{
  "model": "image embedding model",
  "image_size": 48,
  "crop_scale_min": 1,
  "translate": 0.06,
  "embedding_dim": 64,
  "arch": "resnet_bottleneck",
  "depths": [2, 2, 3, 2],
  "beta2": 0.99,
  "merge_dims": true,
  "max_grad_norm": 5.0,
  "max_steps": 14000,
  "batch_size": 128
}
Rows from block 3 of a small image embedding model, named by matrix and row number. Rows with one number belong to one channel. Each number is 128 + 24 x the weight over its row's rms, rounded and kept within 0 to 255. All counts start at 0. After the name is the row's rms in percent of the matrix's.
After each channel's rows are labels from the 100 images, of 14976, where the channel reaches its highest value: "strongest on" is what is common among them. Only what is clearly more common there than usual is listed. The data: numbers of one to four digits printed on busy colour backdrops.
# convs1: 3x3 conv (model.blocks.3.convs.1.weight, 64x64x3x3, each kernel summed), inputs 0-63
# convs2: expand pointwise conv (model.blocks.3.convs.2.weight, 256x64x1x1, transposed), outputs 0-85

convs1.7 080 [114 163 139 102 136  74 102 137 100  82 135 120 105 153 132 137 129 141 129 113  91 114 164 108 149 122 146 131 104  98 127  82 125 114 112 138 105 147  98 124  82 119 147 156 119 118 134 132 120 155 116 143  71 152 137 160 102  94 105 189 134 117 110 127]
convs2.7 105 [120 125 129 114 117 106 130 125 129 125 139 175 156 113 183 151 151 118 151 143  97  71 105 123 121 153 166 160 150 136 131 125 144 106 105 159 128  98  97 143 123 155 136  84 127  81 141 119 132  99 152 114 121 161 110 145 128  84 148 145 151 114 180 169 139 106 190 150  80 138 136 174 138 149 130 177  97 109 113 157  88 128 174 125 121 114]
strongest on: white ink

convs1.19 097 [145 138 120 117 106  92 103 140  56 118 106 111 132 171 115 112 128  90 130 106 118  88 130 133 111  89 127 140 129 130 113 117 131  92  99 104 137 122 177 119 134 104 108  77 166 121 124  97 149 125 145 141 136  88 174 161 136 158 145 135 103 137 115 120]
convs2.19 093 [131 151 168 150 144 109 130  99 109 101 124 122 174  83 103 160  96 113 152 103 144 148 133 109 118 135 131 115 126  99 111  99 107 112 103 127 119  89 159 121 159 123 159  75 122 144  47 152 147 135 153  74  70 120 137 101 130 164 142 128 111  89 118 149 133 154 207  83 110 118 139 117 115  58 165 119 109 102 146 124 122 109 138  96 104 135]
strongest on: black ink

convs1.55 094 [130 133 120  81 133  79 111 113 119 135 130 155 125 137  83 123 136 141 114  68 132 129 131 113 123 132 123 137 114 120  89 162 134 100 101 142 141  90 106 125  89 105  90 134 106 126 155 142 142 152 122 174 112 124 120 167 133  84 128 142 111 146  65  96]
convs2.55 108 [158 127 130 137 162  86 109  86  90 116 144 103 104 133 105 141  95  97 173 134 146 120 122 113 133 124 182 168 156 117 122 135 122 118 132 135  99 139 114 108 117 105 149 123 125 134 114 116 146 141 107 124 127 111 126 135 135 135 128 137 110  85 190 123 106 158  84 127 114 158 122 134 123 157 112 155  93 140  96 127 114 141 148 139 140 177]
strongest on: white ink; length: four

convs1.36 110 [140 132 142 129 130 105 109 125  97 169  96 145 106  99 106 108 114 118 130 154 113  81 142 130 125 122 147 138  95 136 106 127 155 154 109  93 145 182 125 108  95 110 121 101 147 115  98 128 114  81 106 104 148 190 134 109  81 134 110 127  96 150 156 153]
convs2.36 100 [150  94 115 143 136  94 106 120 124  95 149 199 129 124 159 157 153 164 114  94 103 129 127 127 153 122 147 121  85 112 113 141 111 126 112 121 100 128 149 196 149  89 139 125 111 128 107 108  99 143 154 116  91 174 198 139 142  91 131 116 147 137 133 127 108 132  90 123  98 100 127 151 149  99 125 103 136 146  87 154  97 109 157 138 121 138]
strongest on: black ink

convs1.27 118 [116 147 117 136 106 100 123 150 118 138 158  98 170 149 176  77  72 113 123 121 152 129 125 150 118  89 157 142 118 128 105 125 141 138  80  99 128  78  97 136  75  92 128 139 105 140 124 110 149 125 156 114 138 155 149 131 151 138  95 131 103 120 135 145]
convs2.27 105 [109 120 157 157 110  89 113 145 106 129 118 118  91 162 143 131 111 132 121 112 144 146 122 141 148 131 137 134 129 150  92 115 164 119 138 120 146 124 116 114 102 139  87 152 148 110 153 158 105 163 133 105 122  82 127  94 117  76 139 110 100  89 135  91  96 109 139 105 135 147 107 151 102 107 109  92 113  96  89 165 104 101 117 159 129 139]
strongest on: black ink; white ink

convs1.62 102 [113 124 111 147 118 140 134 163 164 125  72 131 100 140 107 190 131 155 137 163 146  86 129 117 126 125 121 121 158 118 132 114 178 111  78 136 117 111 150 122 136 104 116 133  97  91 143 129 103 124 141 129  94 109 171  90 141 132 104 129 145 100 171 142]
convs2.62 100 [179 163 187 171 133  99 107 181 141 132 131 132 153 106 142 113 134 135 141  97 151 115 123 130 120  95 128 170 110 164  98 174 142 119 125 144 113 106 142 106 108 131  94 115 111  98 152 140 143 117 149 141 115 136 135 141  66 123 135 105  92 112 130 164 100 135 135 133 139 160 130 142 178 116 162 176 141 120 154 105 161 132 156 107 129 123]
strongest on: black ink

convs1.17 143 [136 127  79  85 167 141 187 155 134 125 115 125 184 141 117 157 142 123 108 150 108 116 113 188 112 113 135 151 108 148 127 169 162 162 132 128 145 139 162 129 128 112 151 159 165 107 114 110 157 112 157  94 109 130 146 119 124 128 110 122  99 138 134 130]
convs2.17 099 [129 125 107 143 136 133 105 146 103 192 111 209 121 115 116 121 118 104 123 120  76 107 110  87  88 120 124 114 104 116 140  84 100 103 123 105  89  89 125 114 128 111 122 151 115 154 105 198  91 128 126 134 127 134 121 138 116 125 121 130  68  79 116 133 139  98 159  95 122 113 118 123 146  92  84 135  87 112 172 122  78 118  99 145 126 120]
strongest on: black ink; length: four

convs1.25 087 [ 95 113 138 113 140 123 110 121 163 184 117 161 115 115 105 102 143 109 144 136  75 102 152 108  88  76 114 120 112  97 123 112 127 105 145 132 138 126 118 115  72 148 139  83 121 128 117 166 108 144 120 104 133  90 158 101 128 137 120 138 182 138 138 131]
convs2.25 090 [134 135 143 189 138 130 138 105 102 140 179 140 140 125 107  89 154 170 109 143 125 143 100  95 137 157 150 134 134 131  98  92 105 135 126 111 152 108 155 139 128 125 134 114 145 137  86 138 120 157 170 173 158 135 156 116 134  98 129 141  96 146 131 149  93 151 100 114 144 109 178 117 140 191 139 114 128 121 100 169 119 167 128 143 104 169]
strongest on: black ink; white ink